Rows from block 7 of the encoder of a small waveform VAE, named by matrix and row number. Rows with one number belong to one channel. Each number is 50 + 10 x the weight over its row's rms, rounded and kept within 0 to 99. All counts start at 0.
Before each channel's rows are labels from the 100 clips, of 14976, where the channel reaches its highest value: "top examples" is what is common among them. Only what is clearly more common there than usual is listed. The data: babble in 24 made-up languages, each with its own sounds, syllables and stress or tones, from a formant synthesiser.
# convs0: first width-7 conv (encoder.blocks.7.convs.0.weight, 240x240x7, each kernel summed), inputs 0-119
# convs1: second width-7 conv (encoder.blocks.7.convs.1.weight, 240x240x7, transposed, each kernel summed), outputs 0-119

top examples: /x/
convs0.139:47 62 43 40 58 50 36 45 53 52 54 66 65 84 54 51 62 61 49 45 49 54 63 50 62 41 44 57 60 56 73 49 60 52 40 65 44 46 49 62 39 49 55 36 48 58 46 56 47 54 41 69 68 65 48 52 34 64 49 44 38 38 45 51 55 32 53 49 52 39 59 47 37 38 45 41 54 49 70 34 51 41 42 52 61 65 43 56 62 62 46 48 58 54 37 65 57 48 63 46 59 76 53 59 34 53 49 61 74 43 53 47 31 62 51 23 55 49 53 45
convs1.139:47 56 49 59 61 64 42 60 47 55 62 48 38 42 60 47 60 47 36 39 54 39 67 48 56 45 61 62 69 45 52 58 67 26 77 72 41 48 38 61 59 71 53 57 64 45 58 45 35 38 42 71 45 65 49 50 43 46 52 49 46 62 47 67 49 37 66 50 42 35 54 54 32 71 57 52 54 45 32 41 53 50 55 41 48 39 57 33 43 61 42 39 56 57 51 42 42 61 43 45 47 66 50 44 67 56 30 47 45 38 38 51 36 49 53 57 50 44 52 45

top examples: /tʃ/; /ʃ/
convs0.174:37 56 43 46 53 31 41 61 48 74 43 35 28 60 59 44 57 47 61 31 51 52 54 32 49 37 38 59 42 63 53 70 56 63 52 55 51 52 58 43 51 58 51 65 41 46 65 44 39 58 51 58 52 46 53 50 50 59 49 58 31 42 57 45 65 57 45 48 62 43 57 08 52 57 45 33 55 49 48 49 54 52 58 39 58 45 53 46 64 59 54 53 44 53 42 57 50 46 49 45 54 56 58 46 54 46 55 44 40 40 47 54 72 58 53 45 60 56 26 33
convs1.174:39 48 55 48 57 32 68 32 55 56 52 29 34 55 43 51 43 48 58 51 58 53 66 55 39 66 58 43 46 54 65 39 38 30 58 39 49 38 45 55 38 52 50 55 61 34 45 42 35 48 53 62 59 53 49 52 54 66 40 61 54 27 52 42 59 36 53 48 54 54 40 19 59 57 57 55 55 26 60 47 38 43 42 66 59 62 36 38 62 38 59 39 45 52 64 52 66 75 53 38 59 46 50 54 55 46 49 62 42 52 34 44 65 49 57 49 53 53 45 37

top examples: muffled (low-pass)
convs0.57:35 42 37 50 50 53 56 57 45 56 62 42 40 39 52 52 51 43 62 45 50 43 34 60 63 39 63 55 26 43 56 64 57 65 47 49 54 51 26 42 49 48 78 25 45 55 51 49 57 55 56 54 51 53 54 47 50 42 78 50 56 57 44 66 47 52 45 51 53 48 51 49 43 55 51 55 48 48 25 52 42 45 53 53 53 58 46 63 35 53 43 60 54 50 67 50 52 46 53 42 41 73 54 48 48 53 48 52 31 36 48 44 63 45 49 56 53 47 54 53
convs1.57:56 53 60 39 37 50 40 68 43 45 45 56 38 55 49 56 67 60 66 57 46 39 48 35 43 45 54 52 30 52 44 58 49 60 29 47 57 52 60 51 40 38 35 44 38 52 55 54 65 53 49 48 55 52 44 44 55 72 55 50 31 38 46 40 63 42 43 55 49 51 62 68 49 63 56 45 52 48 32 47 50 37 51 67 47 35 43 59 52 39 54 42 73 54 56 38 53 55 57 53 55 57 73 49 37 42 36 42 50 52 49 27 37 45 44 48 29 44 33 44

top examples: mains hum
convs0.49:53 33 64 50 58 38 58 50 44 49 54 57 29 44 46 47 27 10 41 52 48 62 47 48 50 53 77 63 51 56 48 44 41 61 55 43 49 48 49 53 69 51 73 47 41 51 29 51 67 51 60 41 47 67 42 58 63 52 41 43 67 68 58 51 39 43 50 53 51 35 51 30 44 48 52 50 49 50 37 75 42 37 45 47 47 41 34 43 37 56 36 57 21 51 65 40 55 54 41 39 45 53 45 39 49 48 29 46 43 54 53 36 48 43 48 39 39 46 57 49
convs1.49:52 57 44 47 53 42 49 48 62 45 47 27 36 38 61 38 53 56 49 57 38 34 43 53 40 58 44 45 57 57 36 52 59 46 62 33 45 74 43 64 65 43 32 45 74 37 51 71 48 38 54 49 41 55 60 58 58 51 60 32 46 41 50 60 48 61 54 56 71 48 58 54 55 58 57 43 50 42 22 61 62 48 47 48 54 53 49 53 56 43 51 49 41 36 59 45 31 36 42 51 26 40 51 37 48 56 45 51 40 40 49 54 49 43 52 49 48 48 45 40

top examples: voice: child-like voice; mains hum; /s/
convs0.38:71 51 45 43 35 43 45 49 49 41 45 50 58 51 47 46 45 66 56 50 52 43 66 55 28 42 47 43 48 53 53 54 58 44 51 47 64 46 61 47 49 40 62 58 52 39 43 36 51 46 44 45 41 41 48 50 46 47 52 47 66 55 66 36 22 35 50 54 44 47 50 52 50 44 49 40 34 52 31 35 56 47 51 47 39 29 43 55 67 51 47 50 50 57 48 52 48 53 64 42 47 48 44 34 50 47 49 56 56 52 50 41 64 45 65 67 54 37 53 45
convs1.38:47 34 36 57 58 51 45 73 49 64 50 40 42 53 49 50 42 44 65 47 59 52 53 41 52 57 50 49 51 39 67 47 45 57 52 46 46 39 41 35 51 63 48 43 48 35 62 49 63 41 52 30 45 51 64 73 31 56 36 49 60 46 60 51 60 29 48 32 56 65 37 59 39 51 50 66 48 66 63 45 38 46 50 57 56 31 54 53 35 42 60 45 38 58 55 60 44 46 45 59 37 57 48 45 79 45 51 45 69 35 51 61 38 45 53 42 53 55 49 46

top examples: voice: child-like voice; /ɔ̃/
convs0.178:58 52 37 39 48 43 53 40 44 57 55 60 64 37 47 24 42 59 48 42 43 38 55 43 28 57 38 53 32 41 52 40 43 58 43 57 54 55 61 42 20 48 43 45 51 61 52 47 37 44 60 59 57 34 60 51 48 58 44 63 52 58 57 77 44 42 54 51 52 51 55 51 53 56 67 36 62 50 47 22 60 48 47 39 41 74 43 40 46 51 41 52 52 40 56 34 51 52 52 55 63 53 48 32 40 30 42 39 43 42 64 67 41 60 70 39 35 49 60 43
convs1.178:58 54 43 50 36 48 59 46 63 69 58 54 32 39 60 37 43 50 61 46 47 32 72 41 56 50 48 53 68 46 54 48 49 47 70 52 66 45 46 45 53 52 58 37 45 53 27 47 58 60 41 56 61 44 52 57 71 59 68 43 43 52 48 41 41 29 44 43 40 50 44 51 45 60 45 45 64 58 67 39 40 45 48 52 46 51 59 43 50 49 52 64 66 59 50 59 59 38 41 55 51 72 52 51 45 58 51 41 49 42 33 57 45 42 48 41 52 48 68 64

top examples: /oʊ/
convs0.202:53 32 49 41 37 40 45 52 63 50 57 66 61 42 36 59 45 47 42 32 46 42 52 44 43 36 39 32 42 55 54 68 42 44 42 61 60 45 50 52 56 50 38 39 35 50 51 62 49 62 49 41 35 34 42 56 46 54 54 53 73 53 47 31 45 48 46 44 40 53 45 64 51 45 43 32 59 53 56 38 56 49 62 44 47 41 54 46 59 66 50 46 39 56 25 52 48 62 54 35 47 44 53 58 54 45 62 48 36 36 65 52 63 55 53 48 38 34 38 50
convs1.202:57 58 52 29 53 38 52 52 51 67 37 38 61 45 55 38 50 27 48 30 35 57 53 45 63 62 51 65 47 54 62 43 65 47 59 54 39 55 40 42 52 56 53 54 49 49 46 38 61 50 61 72 39 48 59 48 55 41 59 55 43 58 52 40 47 48 57 60 47 28 27 41 47 47 55 62 50 26 44 56 61 51 55 46 54 44 58 45 53 67 44 46 54 49 45 42 37 51 45 39 41 33 41 63 49 52 56 67 49 42 42 71 40 63 52 46 39 60 48 41

top examples: voice: child-like voice
convs0.236:57 36 28 45 39 50 58 48 43 41 30 31 68 38 51 48 49 56 51 47 48 56 32 30 28 66 42 14 45 30 47 55 21 52 43 53 55 51 51 55 56 54 28 46 25 49 44 56 64 54 55 51 53 46 52 39 65 43 56 46 52 47 33 73 44 55 45 53 56 60 47 25 48 38 48 58 51 51 44 48 46 50 51 51 35 80 25 52 44 51 59 51 38 40 64 47 57 42 50 49 48 42 56 47 52 42 52 48 36 56 60 52 56 52 63 57 56 50 49 41
convs1.236:65 63 52 52 40 48 57 42 45 44 59 66 52 49 46 51 49 44 45 58 33 63 59 64 49 20 42 58 50 64 58 50 72 45 67 42 59 43 62 59 59 51 48 61 52 63 51 37 55 49 56 53 74 49 49 49 54 39 58 51 54 72 52 17 45 56 62 43 15 41 44 37 43 56 49 69 57 53 50 49 48 49 52 40 40 50 64 43 48 47 54 37 67 44 43 58 54 56 43 51 55 52 38 46 58 52 58 48 40 56 38 37 50 56 49 60 47 54 61 51

top examples: /tʃ/
convs0.51:45 57 41 59 55 38 48 45 57 40 54 65 45 43 50 45 51 49 58 50 47 36 49 47 23 49 52 39 25 41 36 50 50 42 67 46 54 57 41 45 55 57 40 58 42 57 47 31 62 35 44 52 47 52 56 37 36 50 45 42 44 46 24 48 38 42 39 59 42 29 60 51 50 60 38 46 61 66 60 56 58 43 46 47 48 54 47 34 49 53 45 49 58 51 38 41 47 48 60 42 58 45 39 45 64 51 26 30 27 53 43 44 58 37 29 39 35 51 45 51
convs1.51:47 39 48 70 38 61 39 48 55 49 29 39 53 35 60 45 40 52 44 33 57 49 41 59 39 48 38 51 37 73 49 35 40 59 45 54 55 54 44 51 38 51 55 37 36 47 42 35 53 58 52 34 56 63 64 55 35 64 42 41 42 61 66 47 56 49 47 47 58 55 44 65 43 44 57 68 36 48 54 62 45 68 47 33 53 42 42 51 69 34 49 38 46 58 42 56 39 46 40 65 48 46 55 45 59 41 63 44 65 48 36 54 59 56 52 67 43 57 59 42

top examples: clipping
convs0.21:56 46 56 43 40 54 59 21 48 62 54 43 26 60 38 47 49 45 58 51 56 57 40 39 48 63 61 53 68 44 54 66 46 44 64 50 61 60 68 52 55 47 42 42 50 45 34 66 60 63 61 73 58 42 53 54 57 72 38 56 60 54 35 48 52 51 46 53 51 75 44 43 57 53 42 46 45 68 44 68 67 61 60 60 53 39 49 60 61 73 39 63 65 69 47 53 43 43 28 48 48 47 41 48 58 42 32 48 39 41 61 48 66 54 64 57 59 55 48 63
convs1.21:55 59 46 53 54 64 44 67 28 45 42 28 37 35 38 45 42 38 56 38 59 43 32 61 46 47 39 49 51 41 43 50 49 53 38 40 53 57 31 62 57 60 54 35 48 54 61 66 53 61 53 47 70 63 60 59 54 55 36 72 58 49 50 58 67 50 45 57 50 58 41 48 58 55 35 49 32 35 72 48 50 60 34 75 37 39 47 51 63 39 45 72 23 51 61 50 62 60 38 47 44 63 32 33 40 57 63 52 62 38 48 56 60 41 48 42 45 72 35 64

top examples: clipping
convs0.88:35 35 57 30 39 57 45 57 59 55 60 63 51 47 68 52 31 58 46 52 41 43 49 53 62 49 34 42 53 60 43 53 56 49 38 40 62 53 55 46 54 43 40 70 54 56 54 50 44 59 55 45 63 42 57 33 47 67 59 54 49 54 61 58 49 27 55 53 42 58 65 26 55 57 68 35 52 68 63 51 39 53 45 29 63 38 53 60 54 52 51 32 46 40 49 50 47 43 38 52 44 44 47 58 45 28 43 54 59 60 51 47 40 44 72 41 46 55 53 41
convs1.88:51 54 55 23 60 60 39 67 54 44 44 49 61 38 59 61 26 45 41 46 38 38 54 54 47 49 41 62 51 46 59 62 55 43 49 56 33 47 39 64 43 57 54 49 52 60 61 49 53 54 50 43 44 49 47 43 62 57 55 63 43 39 39 61 43 54 50 49 65 53 50 60 65 43 39 41 46 44 42 55 44 44 45 48 53 52 57 41 46 44 75 25 67 49 54 44 62 56 54 42 31 46 56 38 41 55 57 47 56 57 27 36 44 34 60 37 67 36 69 52

top examples: voice: child-like voice; clipping
convs0.166:46 53 48 47 53 49 47 51 43 54 43 79 73 37 46 25 43 51 63 44 66 28 49 64 31 59 43 25 47 52 40 46 44 54 43 57 48 48 54 58 36 41 73 48 41 54 46 27 62 44 49 44 34 48 38 56 52 55 40 53 34 49 73 57 56 42 54 52 56 61 40 43 55 40 47 23 51 58 48 39 37 55 48 49 46 72 32 57 50 54 40 58 71 66 43 39 48 49 47 49 29 49 39 34 65 39 68 58 49 51 47 53 47 54 59 54 55 65 71 45
convs1.166:57 57 57 49 40 53 45 42 47 54 49 72 78 42 44 51 61 43 34 62 47 34 56 44 58 27 52 52 57 34 33 54 42 55 46 54 59 54 66 34 50 66 39 39 52 41 54 75 90 59 38 41 50 33 58 67 28 62 63 47 33 68 47 54 60 50 50 36 50 59 46 56 46 68 32 39 48 55 54 35 49 64 42 37 38 59 52 47 32 61 53 48 59 39 45 41 45 39 55 53 33 37 55 54 59 47 40 48 43 41 38 59 49 50 46 46 54 41 49 52

top examples: clipping
convs0.70:53 43 44 53 46 49 41 70 49 39 45 41 46 51 40 53 46 43 47 64 47 47 52 36 61 37 40 38 52 59 50 40 42 50 61 43 43 60 44 40 64 70 49 38 69 53 54 40 49 56 62 36 50 31 30 44 59 67 53 54 53 52 43 46 36 35 38 50 55 44 50 39 35 42 41 41 45 53 49 40 50 32 51 58 70 34 35 54 49 60 54 28 40 46 46 63 57 56 59 49 81 60 64 58 39 53 22 56 54 53 50 55 46 48 71 43 37 48 60 61
convs1.70:53 60 65 57 52 46 47 52 39 51 38 61 55 59 57 56 39 38 54 63 42 47 44 62 39 58 66 31 55 56 53 46 64 36 66 30 52 58 54 58 41 36 34 67 44 52 60 58 44 43 60 31 54 49 47 55 59 63 41 67 59 53 51 48 50 34 65 53 58 64 47 46 67 35 44 37 54 60 48 59 43 44 65 46 50 56 49 48 45 40 68 17 45 58 50 56 76 41 44 45 53 56 83 49 41 59 59 50 39 52 41 49 36 50 58 43 56 44 52 57

top examples: voice: child-like voice; clipping
convs0.45:33 43 44 54 46 45 50 37 54 45 46 38 65 25 44 53 34 49 47 44 36 31 51 40 42 45 52 20 44 42 41 53 47 49 54 46 38 45 60 49 40 43 53 60 38 39 27 18 43 43 56 51 47 43 50 32 44 54 59 51 56 57 50 56 47 56 50 61 50 63 47 40 54 37 57 41 49 53 49 55 41 44 59 44 28 77 29 61 46 51 50 54 47 34 53 54 47 49 57 38 48 47 45 51 30 35 47 46 46 52 41 46 58 52 54 51 41 53 48 47
convs1.45:51 42 55 45 45 51 50 48 31 50 54 41 73 52 78 42 59 45 56 58 57 44 49 57 38 47 40 59 51 59 43 63 53 62 57 29 31 51 50 46 46 65 64 60 51 54 60 53 69 66 46 58 55 42 52 54 33 50 41 40 63 60 54 34 45 65 53 56 31 44 54 40 46 65 42 60 56 67 51 58 57 41 54 66 34 38 60 42 52 46 46 39 58 66 63 47 43 36 62 60 29 65 65 55 46 56 41 54 62 47 39 44 38 60 36 56 40 50 49 41

top examples: mains hum
convs0.102:51 41 52 48 80 60 49 50 49 49 41 59 58 55 44 44 40 67 52 48 25 63 39 62 53 53 49 58 42 66 37 61 63 56 53 47 48 48 50 60 50 43 83 50 42 47 43 69 47 38 55 62 49 38 63 53 52 53 58 50 67 55 38 62 44 40 56 51 45 55 60 55 59 54 53 48 59 32 32 47 45 38 43 44 55 52 54 48 62 69 32 47 34 41 69 34 42 56 54 52 45 48 63 47 50 59 57 51 46 52 39 51 36 64 47 56 70 45 55 64
convs1.102:51 48 62 61 26 30 50 68 59 44 57 25 43 52 67 54 38 42 62 59 44 47 53 37 43 60 65 64 44 35 60 45 42 38 35 46 36 65 45 33 58 49 39 49 57 55 32 61 38 46 58 48 53 47 40 53 58 56 52 53 46 49 47 48 52 41 60 47 52 51 50 57 51 48 65 51 64 40 43 43 47 40 57 47 33 46 41 41 48 44 49 49 59 64 42 48 24 50 50 49 42 54 44 48 51 53 39 33 40 44 58 53 45 41 44 32 60 40 49 52

top examples: quiet level; /ts/
convs0.47:49 57 42 55 50 53 48 57 31 37 47 32 46 45 52 44 56 64 62 52 60 42 49 49 49 64 55 46 55 45 47 50 60 49 38 59 48 55 44 59 52 57 45 39 64 50 47 45 45 44 36 49 48 56 45 40 46 68 41 45 30 39 43 42 37 41 46 54 36 37 51 39 47 45 56 54 50 70 62 44 59 44 54 35 45 62 36 50 31 58 41 46 47 50 52 60 33 50 42 46 54 61 50 63 56 38 31 50 57 49 56 47 36 55 40 48 25 45 37 34
convs1.47:51 36 49 65 56 42 56 40 39 65 41 35 55 55 50 52 37 45 60 55 53 32 40 31 54 54 66 53 35 43 61 50 64 56 56 54 62 50 39 69 49 50 52 62 48 44 49 45 43 30 41 58 50 50 47 41 49 57 41 60 58 54 54 61 51 36 38 43 41 59 35 33 55 64 49 37 51 68 48 55 50 50 51 51 65 49 46 40 30 81 58 44 50 55 39 61 45 48 42 48 56 60 49 51 65 54 43 62 66 51 62 49 34 49 59 63 48 64 42 42

top examples: voice: high voice
convs0.229:66 36 39 57 43 44 70 46 60 46 54 40 56 43 48 62 46 50 39 56 45 68 33 37 52 54 39 48 58 52 44 60 22 51 63 44 50 49 53 41 45 44 38 33 59 52 62 59 46 58 70 40 52 38 37 50 44 50 58 47 46 50 38 61 43 54 51 58 48 66 45 27 54 70 49 70 47 59 64 57 48 58 58 49 48 57 47 60 62 61 68 40 54 42 59 53 71 56 49 63 56 36 44 59 29 47 41 53 61 38 53 60 41 47 76 55 46 59 41 60
convs1.229:46 61 58 45 61 58 36 55 38 41 62 69 45 45 63 48 65 44 56 47 49 51 63 58 54 66 55 48 45 52 51 44 60 34 52 44 41 59 68 42 58 56 71 52 37 56 49 58 25 65 55 51 57 55 53 46 28 49 56 41 61 44 57 30 47 57 50 63 43 54 54 50 49 39 49 52 54 53 68 43 47 49 45 43 41 51 51 44 42 60 35 52 44 46 47 57 60 40 58 54 27 54 47 51 57 63 44 37 41 53 45 52 42 48 35 47 55 48 48 56

top examples: /ɔ̃/; /o/
convs0.59:43 55 57 47 50 56 34 71 50 32 47 44 53 57 41 69 67 49 49 57 50 65 61 31 54 51 45 56 64 39 49 58 62 35 45 41 56 54 51 40 47 61 26 43 63 49 53 46 38 57 52 59 60 29 58 57 38 48 26 51 39 35 24 46 35 54 46 54 64 46 37 52 36 58 54 71 66 50 45 63 46 38 51 57 65 57 61 59 47 59 60 45 36 28 59 47 37 56 53 60 53 56 61 52 37 53 42 42 71 49 49 30 55 58 48 42 51 66 39 57
convs1.59:44 28 52 51 49 39 49 39 48 46 48 57 45 50 76 49 55 52 47 52 36 34 57 59 38 58 40 53 55 65 63 48 35 67 71 48 54 42 55 32 61 52 71 56 35 54 57 36 38 41 47 59 45 63 46 52 37 49 51 52 53 48 55 51 66 38 57 52 42 48 54 42 54 41 44 60 33 54 52 55 45 67 53 42 57 51 53 51 66 58 43 62 71 49 53 46 38 29 60 51 60 57 58 38 43 52 66 43 52 61 54 44 57 57 49 55 52 48 55 50

top examples: /ɑ/; clipping
convs0.95:37 55 70 52 50 51 48 45 38 40 33 50 53 53 56 52 51 48 52 60 48 43 48 56 55 36 53 53 54 57 38 53 69 43 46 38 47 34 30 55 49 41 33 34 36 53 59 50 39 42 49 77 40 74 52 52 40 60 50 63 39 43 34 55 60 47 54 49 63 43 49 37 36 51 55 48 47 55 38 74 57 47 45 42 58 78 64 40 53 38 40 51 44 32 49 47 48 53 45 43 43 53 42 54 43 59 41 68 50 44 60 53 41 57 41 45 37 48 26 45
convs1.95:40 55 65 72 44 43 47 37 56 33 60 53 30 60 47 51 51 63 54 49 39 48 56 48 57 52 46 48 50 46 62 52 55 68 85 52 37 35 35 72 37 68 55 35 58 47 53 44 30 49 44 71 43 49 35 43 48 70 52 56 52 43 48 40 41 56 66 64 50 51 48 51 53 57 46 49 51 61 44 43 61 44 53 45 58 45 59 29 49 48 51 57 46 44 43 71 45 64 54 62 35 43 45 42 65 53 51 52 63 58 34 34 53 53 29 57 42 60 53 69

top examples: quiet level
convs0.66:53 63 46 65 40 61 52 66 62 52 46 39 61 60 47 48 58 30 37 41 50 52 47 46 54 50 47 56 55 51 49 45 58 52 64 43 52 49 64 57 40 57 58 47 55 37 43 54 57 47 45 57 49 41 37 47 40 59 46 51 46 42 56 60 34 58 45 47 45 58 45 33 47 46 50 44 36 49 48 59 44 53 53 60 60 57 61 74 67 45 48 60 63 59 46 61 50 58 51 44 58 58 49 48 56 54 77 38 66 43 59 40 49 54 56 47 31 50 40 52
convs1.66:56 49 59 52 55 79 63 52 49 61 48 61 45 37 47 44 45 54 58 51 51 46 42 37 38 62 62 53 49 36 61 49 42 47 58 47 52 52 47 39 60 55 70 68 44 32 47 45 49 49 44 40 51 43 59 55 47 65 35 45 69 43 39 41 48 38 61 66 43 48 26 30 39 45 41 47 43 72 55 40 42 60 40 32 45 23 30 36 47 48 58 62 51 45 38 49 51 48 44 59 52 34 53 36 63 47 41 56 54 47 52 45 52 39 68 52 52 57 56 40

top examples: reverberation; muffled (low-pass)
convs0.8:66 43 38 51 40 54 56 46 45 43 51 62 54 68 54 51 56 84 49 36 61 69 59 49 52 34 47 61 41 68 50 64 58 56 44 57 38 56 30 47 52 69 55 59 49 59 66 54 40 50 36 44 62 52 51 51 46 46 59 50 53 40 55 54 75 54 43 39 46 42 58 55 53 57 32 52 50 54 56 36 48 52 50 40 54 49 60 38 52 54 44 42 55 45 47 51 37 41 58 62 35 46 65 52 56 47 34 45 26 58 63 51 46 46 41 56 81 33 42 51
convs1.8:38 53 64 62 46 44 53 77 62 49 48 43 49 48 62 37 58 47 56 51 56 54 54 50 49 65 42 54 53 51 46 59 54 48 65 51 42 56 47 48 51 30 60 57 44 62 47 54 42 58 59 50 56 42 63 62 65 39 59 49 49 40 44 40 27 52 44 54 47 47 48 58 58 35 69 51 57 46 40 34 43 30 56 41 48 54 49 47 43 48 38 36 51 49 52 46 42 53 43 48 33 53 67 64 45 56 50 34 34 64 35 45 37 62 31 50 57 37 38 55

top examples: /ɑ/; clipping
convs0.183:56 52 54 51 60 41 55 89 53 57 52 41 46 33 58 48 57 55 51 54 49 42 48 29 49 46 46 25 66 35 55 52 30 37 47 50 42 48 47 47 39 54 32 44 36 50 54 42 33 45 52 68 32 36 41 51 55 57 46 66 63 49 59 39 77 52 41 49 51 57 54 61 52 60 49 48 60 44 46 44 51 51 50 67 51 77 37 63 43 53 36 52 40 31 51 54 47 48 43 60 49 61 58 47 59 45 62 38 30 61 41 54 50 57 54 55 54 62 50 72
convs1.183:59 48 48 57 32 44 40 44 51 67 48 52 55 31 58 46 44 46 49 43 45 50 66 64 61 39 42 51 43 47 68 50 39 59 40 43 51 39 41 46 49 46 48 63 51 41 37 38 58 68 46 77 47 59 54 49 54 42 47 52 59 63 46 35 56 48 42 60 54 53 42 43 54 52 71 53 48 48 60 65 60 56 47 44 44 44 37 55 64 59 52 47 49 60 46 56 33 57 56 32 62 59 30 56 60 63 42 42 61 59 42 40 69 61 36 40 55 39 60 47

top examples: voice: child-like voice; clipping
convs0.23:44 57 71 37 36 51 63 44 40 58 45 45 68 61 35 46 43 33 35 37 46 36 29 47 41 55 44 36 59 47 59 39 49 46 64 61 61 50 50 59 49 33 64 40 39 54 55 60 73 54 48 41 44 51 44 42 43 39 58 55 51 44 64 45 66 52 35 52 26 57 47 55 38 47 31 55 63 51 55 47 53 57 52 59 49 42 39 47 41 53 56 56 57 56 68 55 74 48 39 59 39 40 67 42 62 35 55 50 54 51 43 39 33 34 70 53 42 53 68 44
convs1.23:51 49 27 25 66 55 45 72 55 61 57 59 62 43 38 40 47 53 58 54 38 61 55 36 47 40 51 61 47 59 55 47 54 38 52 56 49 52 47 34 50 56 46 50 42 37 51 52 68 48 52 37 56 40 50 35 52 47 49 55 61 56 58 52 59 35 61 68 65 66 31 28 50 35 52 56 49 36 44 51 41 61 53 65 63 66 35 46 45 44 69 55 40 69 41 67 62 68 53 61 41 53 61 44 49 66 55 59 69 71 42 67 51 41 52 38 45 38 37 63

top examples: muffled (low-pass)
convs0.214:28 53 47 47 48 54 45 52 50 71 58 53 43 53 52 59 54 49 50 53 51 38 45 76 42 45 52 51 42 52 42 40 50 39 50 43 45 48 43 43 62 51 68 57 52 56 49 56 51 44 53 55 63 41 46 42 55 42 61 56 56 58 49 44 71 48 66 50 48 35 46 27 50 51 54 44 40 52 15 57 49 52 55 40 53 58 55 43 66 31 40 48 64 38 54 48 52 42 57 52 43 56 46 43 48 52 31 45 44 52 65 48 73 35 37 54 68 54 55 46
convs1.214:46 61 36 34 56 64 54 49 56 33 46 56 61 47 55 54 58 57 48 56 58 57 55 42 38 45 43 52 27 47 25 22 33 43 32 49 53 40 54 65 42 37 52 43 53 62 49 51 52 32 47 51 42 46 52 50 62 55 34 59 67 51 56 34 37 62 52 52 60 63 75 63 39 51 49 57 33 81 52 46 52 40 60 63 56 47 51 54 47 42 55 57 31 52 55 41 55 58 60 49 43 60 60 54 46 35 49 59 59 46 61 37 54 46 58 41 64 68 57 56

top examples: muffled (low-pass); /ʌ/
convs0.37:42 49 40 43 53 43 48 62 42 69 51 61 52 48 53 49 52 52 52 43 40 45 48 05 47 55 42 50 50 49 42 56 62 49 39 43 44 36 33 32 50 46 25 59 56 59 43 52 39 47 48 61 55 51 45 62 53 44 60 50 21 46 42 42 51 52 47 41 50 44 46 25 39 60 37 37 45 67 59 53 56 41 50 45 53 59 45 39 75 46 53 53 65 36 39 48 50 46 52 56 44 60 56 54 59 46 44 55 42 55 42 55 46 57 41 41 78 43 44 58
convs1.37:37 54 43 58 34 53 45 32 40 46 45 66 60 55 41 64 59 49 50 56 58 54 62 53 41 51 48 67 49 70 45 44 50 48 46 47 64 52 52 55 55 58 61 63 66 61 56 51 52 47 47 56 54 38 56 52 49 56 61 35 72 38 42 35 39 57 41 55 47 67 52 37 48 50 52 45 43 39 58 64 52 54 36 52 40 50 54 49 49 51 51 59 45 51 48 62 43 47 55 44 61 38 52 48 42 57 57 60 52 40 56 43 65 51 45 49 66 44 48 45

top examples: clipping
convs0.42:32 49 40 53 45 60 42 45 40 34 55 47 42 60 34 58 45 58 40 40 45 56 64 55 55 41 34 51 63 52 38 57 61 56 42 31 49 37 50 59 48 42 43 69 65 44 55 35 31 55 65 47 57 56 59 55 43 57 64 43 46 56 56 68 17 68 29 51 41 41 31 47 33 44 47 37 22 42 55 49 48 51 64 49 40 38 39 60 61 52 57 35 53 31 55 67 49 49 60 49 46 60 46 42 39 58 40 49 55 41 52 61 50 54 70 64 55 45 31 36
convs1.42:72 51 54 52 54 59 52 53 70 66 50 35 49 38 60 54 51 43 62 58 50 46 47 40 56 56 61 67 50 43 51 74 51 54 40 42 64 45 45 49 46 60 40 34 42 64 59 48 55 49 46 63 53 65 35 56 42 47 49 32 54 45 56 62 42 39 44 50 65 49 51 54 57 63 49 44 45 53 49 43 56 31 39 59 63 22 64 47 43 59 51 28 51 64 61 29 44 40 44 53 35 64 38 42 64 45 42 48 56 55 44 53 42 38 43 43 46 50 44 49

top examples: mains hum; clipping
convs0.105:40 60 41 51 55 46 56 59 39 60 53 54 40 41 32 41 56 63 63 54 46 63 73 38 49 58 62 51 61 58 66 51 42 47 41 60 44 52 66 38 55 52 61 40 51 67 46 43 45 61 56 52 71 53 43 71 50 59 56 47 44 60 41 63 55 39 48 44 61 39 53 57 44 50 51 28 42 52 39 41 61 53 48 58 65 52 56 49 60 63 58 61 32 54 37 36 51 41 28 59 43 45 42 41 42 49 30 53 37 65 70 51 53 56 55 55 55 43 65 65
convs1.105:61 49 67 76 46 59 51 67 59 37 58 41 44 47 53 52 50 61 71 49 38 39 36 49 63 41 64 62 38 38 50 76 71 56 43 46 44 48 66 57 42 45 43 52 54 48 46 65 47 51 58 71 54 50 55 59 47 55 51 54 35 57 57 58 62 46 53 57 54 57 45 55 45 54 44 50 66 36 62 55 55 53 41 49 55 58 49 49 61 61 49 44 52 43 62 47 43 42 61 49 54 64 48 58 54 47 56 53 47 58 30 50 59 65 44 51 20 53 49 60